Weights of a small segmentation model.
Model: 5.2M parameters, 48-pixel images, arch coatnet, moe top_k, num experts 16, patch size [2, 2], depths [5, 5, 5], widths [64, 128, 256].
Training: 18000 steps, held-out accuracy 95%.
Rows from block 4 of a small segmentation model, named by matrix and row number. Rows with one number belong to one channel. Each number is 500 + 25 x the weight over its row's rms, rounded and kept within 0 to 999. All counts start at 0. Numbers have three digits each.
After each channel's rows are labels from the 100 images, of 14976, where the channel reaches its highest value: "top examples" is what is common among them; "peak at" is the part of the image that holds the peak. Only what is clearly more common there than usual is listed. The data: made-up road signs on poles.
# convs0: expand pointwise conv (model.blocks.4.convs.0.weight, 256x64x1x1), inputs 0-63
# convs1: depthwise 3x3 conv (model.blocks.4.convs.1.weight, 256x1x3x3), a 3x3 kernel
# convs2: project pointwise conv (model.blocks.4.convs.2.weight, 64x256x1x1, transposed), outputs 0-63

convs0.138:539488513487486505502507524490500503489533467490521507536494500525483555518500524484511497487510533493468486451550535477489479539506509460514490476531513555477503446511488500555495501497532537
convs1.138:506472504503442523497472505
convs2.138:552457501524484488555462471502481487523532492485516469495517520525489506471482506474513523483516535563518521518511480517483485508441502457475501503514499497496522525466488545517515530507514530
top examples: triangle sign
peak at: top centre; centre

convs0.69:448481487542539485489532510468545501527487490526514494483536473488482522574474490504520512504494508516502508478525476501481534534524524462465500474485538520493508542457512518492521501517474494
convs1.69:510506508521555525523516523
convs2.69:535526463475515498465546487457495507497516507464504500509545457506496510445486464476477492493503509453528499528472485467469524478527487520482483479527548511479539483501505466478491511488532504
top examples: triangle sign; yellow face
peak at: centre; top centre

convs0.81:560469496517495506469517534489487498545523480507556452486496493473494509491517467528481491506502466524487508493516549514495497470492485465491454514511494563487532477533520482515514511496540481
convs1.81:506503478497544463505523465
convs2.81:508492480488482536503493479525457463485519540490536552505495503522528504500512505455495484518530532500461499546476530478537501522515505559498499533556485518499476509501532485549519486502504509
top examples: square sign; blue rim
peak at: middle left; centre

convs0.26:530482491526535490507571502546514497467478505471519492482490502506442508498495546518470483498505473482455495504506502485554515483498514507493511479529506520512536478517533465508490480501568508
convs1.26:532503483528499460509482461
convs2.26:466493464483475504495568500493465479514502498512504502510494550510508526515531492485529546526517489539442495503497525498517466495483469515546504535510501516530458495475525485466516457512491531
top examples: blue face
peak at: middle left

convs0.201:515531472503476490557493548498510497487509490478513515494472480518498526468478484502545471540482509483539497454477516494515505514502463504487491531545511459455472500471497489474498452487447486
convs1.201:502477488520504516518526557
convs2.201:493467519477512475512512499493499497512559509496522521497488518526487515543485473502496520528552508538471482490504503517525515483506533490487509569505466484487507473495510560501498496531524576
top examples: yellow face
peak at: centre; top centre

convs0.97:522494527516481466492469475479490491462463497545488539537462518462459461493516492498502463473509513499529496513506489476480532515523515510533503517524447481512523524540514505474493506474550534
convs1.97:484478474511469448504519508
convs2.97:507523464494517513454496490468499507523519533485483470505525462478506485490472480479522511471472518483502517504446481471461488488517483537465526484523542476481534519536514448515529511493554486
top examples: square sign
peak at: top centre; bottom centre

convs0.21:460528509505526532486473523453497532495467479519517462490474482496482535487539480502558507491522471538511510470539475495506499510472486500519517548488489482459491535519505545473488463470514499
convs1.21:503504507547545477527507502
convs2.21:522493521538515503545511478567497481487519513503501515484489530493537522534542494523530452522527506492486492489531481531496462519512459494507491518491497458517465533494507548479521481502450519
top examples: square sign
peak at: middle right; middle left

convs0.43:509503493485488497524473491450507491501502511478489509489471515528514451515483487497526476487515438471474486505494524503502546518510503480546520529429477473541535476462472533498504483464480487
convs1.43:477518514513527512549466493
convs2.43:505479483482476491476511512508455502509453541484518517479494511524568427475486501513504492505474454503496502518505522490522496504467525512544523500528477524518510485480522480492518536541464536
top examples: blue face
peak at: top centre

convs0.112:469462504475452482517490526488535537493482508473517495504520511515490479530524474501509564520508535465472512526474479477517565460499499511489514491509497533537472548506520512501483459511487501
convs1.112:486509487497558502482531476
convs2.112:474470504544492497518523495492528556457531504533497513505491485504501516522488452528521446505485505484538494454463510528504469494515500499532481550510527454533506526487484507467469526510496485
top examples: triangle sign; black face; yellow face
peak at: centre

convs0.180:460487476491535484480550541582542486505514515518498477535485475502470478498523515513499487500513512506490481521505487442503465476477455506473512478505498500467470543496499523485509485518470511
convs1.180:500474509517555526509472498
convs2.180:480456485504513482508497513455489496469461504501513532486483512514563487488503501522531473509526447527530516467512545513513540502530492512504503555546489481501539515509493504468508484544499531
top examples: blue face; blue rim
peak at: bottom centre; top centre

convs0.91:530512455544467487544497503498507468481490494473531504511498479494528517513496489469511460523476472476487517512488493484501502567529512533492469493493495527466494526496510534534500436444514517
convs1.91:497490483503557502500462476
convs2.91:510469485491452529502493562496480522519494554502521509514471501486482468473449499510492505514546480507492522532515517534513569536492502511479489500486492494497480512504518461487503512434483511
top examples: white face
peak at: centre

convs0.191:473499548484509499512425490508505490529456520527460493545503517477494509508496483514482526520502498487515518541521456508534508503485472498458563515496517519497526540543508526509504490475485525
convs1.191:504499497497574506501497499
convs2.191:463538483484502502515522458528501501515514531465548519514479484471512499510486501506455482481496512504510481524545498519550526466509525535494530480495482530454492519447526480527530518458509521
top examples: triangle sign
peak at: centre

convs0.53:487518461539517496492552532504509464532505495516551519518510477469501527478504529511539520490501546506494521519498465490502479555514483450480494481524484493457530484530521525513514505477523541
convs1.53:526493494545472472519478479
convs2.53:494531494490509536504537503485508542470476540547515529519525474460508493504531556521490501493500550466493495543483518513525523529473479528511477491475491502550490548498513495491540513509529503
top examples: white face; pink face
peak at: centre

convs0.221:490500538476547523455493492511511547539530497495490499473492547535462507508512496510441472503525541468492478459517503541520499468478506502487516523480499493538505480484500489482513509556478478
convs1.221:499465514465547509505495476
convs2.221:501467436522518507507531511453492539510469525499511525520502455479499439490488464509525513461475452517528498520500511497481534494529528511499502509483479484529494490505489487491458478556514494
top examples: black face; blue face
peak at: centre

convs0.229:516493496474486467486529488544526508507539501461503541470553501504488514477489511484455495510507490479516500462441469527478516520474470461532509497484489514552493525469533502519500506495547479
convs1.229:492517493513570510507499501
convs2.229:512494517492475513519481481524470501514484495507523516535484536526577481493526506556495478503499491479502537500504518468505439495512479503554503475508506515517491497507509516479535480564456517
top examples: blue face; yellow rim
peak at: centre

convs0.252:493515511453500466500495498478479549485464482478489505499500516528485498518458466498486460504516473509506550448517486452474469478510478515541500487505532558501511498488513460486524462523531491
convs1.252:479520495469549474489522490
convs2.252:490490504515494589520471484538474488508491479509476495473504484456493476468554496497540547542500488511513521521493519488498500531493548521488517524533501483506492524494530520502507501552512524
top examples: black face; white face
peak at: centre

convs0.85:501488535485446527470480533467485516538501485503465504514499561533471527514491488540532519518528500462541486482524515491540548512472538480503500497485481496514496465479538501478490511511471497
convs1.85:496474479504531529499453478
convs2.85:488414503481497506511496533479509552482472525474529489525465505487536496471499514540505488508549488540540539535501475511507502484512535491484477523494523520542490486508486499521503516522503535
top examples: black face
peak at: centre

convs0.46:524470547495460495500462488554483467494498524494499521472513531440491471489473477479489480486509549479505519493467467502515541508500472512472528456515506498509530480479485505532525535527481523
convs1.46:497498495500574498503493502
convs2.46:512497489509493509495500503448450468518514451495493506530491487528482511494531468511525504502501465537527474460477541474489496513473483537538526541510531485532494466535470487443481516511516512
top examples: yellow face
peak at: centre

convs0.106:456546483484492501506457536470510489517483489504522479468509469545515508511481493499554506494499475495468505486505460472563528465500515538503507460487481478473476519500492519529529471468466502
convs1.106:542500478501509467471463498
convs2.106:511543487514502502526524485527515497510499485447481490514526496526491540485460510482421511503482499511523523468496485493485495465477514508474508482443523534508511491498500458519494532455509444
top examples: triangle sign; blue face
peak at: centre; top centre

convs0.59:465485538474469484520503552490498451509508507507480525454483505545524510512493484523515500528496490551465471535477533470514542492497490518560494466505484516477522548499486514493493484495481519
convs1.59:510526527486457459509505516
convs2.59:512483488471490524455512476503503485490477523486506524488501491460461491553518537427535542514489511471488477545485505507482522482523481486463496521492498506459497552492498500520511552487519502
top examples: square sign
peak at: centre; top centre

convs0.235:497480558495465509495459513521471486511484521519494503534533513471480476493457477490452479490535495490491451491516448483516511486524479537498511453457487478507497523532522534529502494511509537
convs1.235:506510500509571510504514504
convs2.235:496491503451526485520486462547480482475511527490539539509508498510483492513499509472501487462522543481518482521548480460544532510530498522492531501519489517446510496474519509509523544542475518
top examples: triangle sign; %; yellow face
peak at: centre

convs0.61:506519462489527497518521516450488465511521450545526476517525489489466469541500491473517499510493540484521520490513530515487461496481536485476505509470516461460506488498548463484457500505468490
convs1.61:520513511496454529502456499
convs2.61:487497508505532501473490500502553525485481481512471516501564470487468458477487496469513511456502513500491502528461479493507532507473503472512521528530482505482578468530498527505459472508494485
top examples: black face
peak at: centre

convs0.134:472515503475501466522448535495491517522508484507493501543495500480487469533485557444540490520532545514493489494514520479458499503476498473508455548496531513476499474501494528479546520509509506
convs1.134:498517505505551523518541514
convs2.134:464523478521489505483542487478499494506508529494488480473494482508515533491488533547475525505512468496472521522502469505483518467533500499479426457463454496477482469506483458521463473518487528
top examples: black face
peak at: centre

convs0.186:498529566479509502533510549512507452470479494526547498475506518541514492508504535536496488473493454509497484470476511498511467537471506530512505443492502487471482480490499541498493454493500507
convs1.186:506525492451503456512519507
convs2.186:538494500541512516517476464470495437515524501545509506473533530496492492505527518495490523522489477481483491503479515557526460522510475481470486524544482508507526485496515513501513497537496572
top examples: triangle sign
peak at: centre

convs0.48:480493510471513527466523502525529441509529506516502472504455516529439490514491501509496562510479474473518490451510509520514515484491518462527524470514560491519506480504512497490501527541502521
convs1.48:495496506463552485494530480
convs2.48:452462464499468537536502502449492474540462504474480493503523504461537495483503509487479486515508492558484480525508548528515466499465530522484505483514484526495486491468503511533543509526489493
top examples: black face
peak at: centre

convs0.72:498536466509578535479489481461472438501509497542511527503493465473487530502469534513486450504512510517529477507518510502483469503474487495517510503503529469472505497477507503500481548484535497
convs1.72:488465496508556510505474485
convs2.72:454514522511547484518481535484516499472494487474489505510491496527485487487543551555514495477477501558501528517498537511493493532540519492493491533479463490501497514510472483486458438485485482
top examples: white face; black face
peak at: centre

convs0.188:484517460520519468484549510493522501524503485485509546484534468524498527527507519492531493537492528523488510504491513472508529533521572478483505528476527496504526540441510468499490532496475481
convs1.188:508483508522564521502490504
convs2.188:477499455455468499497525480487490504500518503500491462524525479495488496445473447487489511484500499472504477540464492459471521481521495516469494446525543529481523523471521453514538499500510501
top examples: yellow face
peak at: bottom centre

convs0.94:539532468475505465511491496504530495558490482519510525497497481506451484481457491506488493505487523504481450507491508497556435530528510566519489503526507502521515504530481508521478496507467516
convs1.94:489505478486554494503458496
convs2.94:488502484447488495496525458497527492520516483467501487528500492555543528486492520535494524495500501468498559504480505473525487479490518524481466492495516524500467527470510466532481544435484512
top examples: white face
peak at: centre